{
  "model": "segmentation model",
  "train_examples": 22605,
  "translate": 0.06,
  "num_classes": 31,
  "pixel_unshuffle": 2,
  "widths": [96, 192, 384],
  "blocks_per_level": 2,
  "upsampling": "nearest_conv",
  "label_smoothing": 0.05,
  "muon_scale": "match_rms_adamw",
  "epochs": 149.5,
  "warmup_steps": 260,
  "weight_decay": 0.1
}
Rows from block 7 of a small segmentation model, named by matrix and row number. Each number is 50 + 15 x the weight over its row's rms, rounded and kept within 0 to 99. All counts start at 0.
After each channel's rows are labels from the 100 images, of 14848, where the channel reaches its highest value: "colour at peak" is the nearest of a few named colours to the mean colour under the peak; "peak on" is the class under the peak. Only what is clearly more common there than usual is listed. The data: larger renderings of crowded toy scenes.
# conv: 3x3 conv (model.decb.0.1.conv.weight, 192x192x3x3, each kernel summed), inputs 0-95

conv.27:76 45 48 80 38 41 71 71 67 76 38 82 43 61 54 47 70 56 60 50 22 42 68 23 75 43 59 34 41 76 49 70 45 31 49 79 55 61 44 47 73 77 60 48 56 28 46 26 57 40 27 42 39 40 40 41 34 16 66 43 64 72 41 63 61 92 47 51 55 40 75 34 73 68 62 59 51 43 37 67 29 40 46 51 72 50 37 33 44 47 49 45 52 67 37 37
colour at peak: brown
peak on: arch; ice cream

conv.129:29 24 40 58 91 55 29 38 37 50 38 46 27 29 59 51 40 26 58 72 47 70 56 38 22 47 04 16 66 62 60 52 55 38 57 48 50 50 38 28 38 42 44 64 18 50 39 53 11 56 61 70 53 56 55 59 55 47 34 44 48 52 40 53 71 05 48 48 34 82 66 54 31 36 57 71 31 60 26 51 59 50 38 49 23 56 57 38 45 35 51 38 55 60 28 37
colour at peak: grey
peak on: bottle

conv.136:24 54 38 34 36 56 25 52 52 44 43 19 62 44 64 65 32 42 37 47 68 64 19 37 54 62 08 50 80 61 40 30 32 44 43 42 42 29 44 47 63 37 85 68 41 67 42 46 41 60 38 40 70 47 71 44 26 49 44 40 74 60 48 51 41 46 25 68 26 87 46 37 32 21 48 69 35 54 58 47 39 66 56 42 24 40 36 24 42 12 58 33 32 61 58 59
colour at peak: black
peak on: dumbbell

conv.20:42 49 60 33 50 36 72 53 37 30 53 23 34 76 45 30 59 78 47 53 60 53 60 70 44 47 52 19 30 38 51 56 51 44 54 84 50 39 62 37 46 49 37 75 73 15 44 45 52 56 60 33 47 52 52 57 51 60 59 52 33 60 42 43 36 33 56 50 66 40 47 44 54 57 44 74 16 19 50 51 54 47 24 55 73 36 36 42 36 92 31 46 47 44 45 30
colour at peak: black
peak on: barrel

conv.96:55 61 69 67 33 56 39 38 47 53 37 70 64 50 59 50 53 47 44 68 52 51 63 71 39 73 53 56 41 45 65 44 47 45 43 42 58 66 87 54 56 68 75 21 36 62 78 56 39 38 72 64 48 37 37 42 55 34 37 45 52 30 45 73 78 73 58 53 78 60 61 61 37 79 58 64 34 61 44 64 44 47 51 66 41 21 42 55 61 83 55 53 55 52 33 39
colour at peak: brown
peak on: robot

conv.8:21 40 23 12 42 72 36 37 35 59 33 57 81 47 38 37 54 60 57 54 56 58 63 55 52 62 65 61 58 46 57 45 58 52 59 45 58 27 33 51 29 64 57 55 73 52 41 56 53 55 51 26 60 49 45 48 26 48 67 53 70 15 28 48 59 61 36 33 58 51 69 55 63 59 34 50 41 55 73 38 72 36 48 72 19 39 56 73 56 55 42 45 56 54 42 33
colour at peak: black
peak on: dumbbell

conv.86:33 70 46 59 64 39 57 57 58 45 43 45 41 67 64 44 38 67 58 42 38 33 50 09 46 44 53 57 34 43 72 25 78 47 52 54 35 58 52 40 64 34 42 62 59 34 59 47 38 36 45 48 43 43 65 66 80 60 62 64 62 50 56 78 19 83 25 17 07 32 20 78 73 42 40 29 41 38 61 49 33 66 48 29 74 37 59 43 68 61 33 62 49 44 64 43
colour at peak: black
peak on: barrel

conv.174:45 73 39 32 86 56 30 41 72 73 58 85 49 84 74 53 60 55 57 50 60 56 41 13 45 79 22 56 43 40 39 72 44 30 28 54 46 54 46 64 41 55 50 81 39 58 45 65 53 34 37 43 66 44 38 41 51 62 68 60 42 55 44 64 52 62 31 31 16 53 65 48 57 51 42 37 15 62 50 58 50 50 37 44 44 55 39 22 48 64 33 43 43 48 37 69
colour at peak: black
peak on: barrel

conv.59:24 75 69 29 50 44 43 38 75 09 58 47 42 61 39 37 53 43 47 46 50 38 38 35 48 48 59 45 49 41 69 46 12 29 44 41 23 41 63 47 30 46 47 53 43 50 51 33 43 52 56 62 57 51 18 46 77 40 44 43 29 51 51 47 66 70 69 43 39 43 38 40 45 22 52 54 25 59 52 37 50 58 37 37 50 58 41 54 30 38 34 31 40 71 67 59
colour at peak: brown
peak on: ladder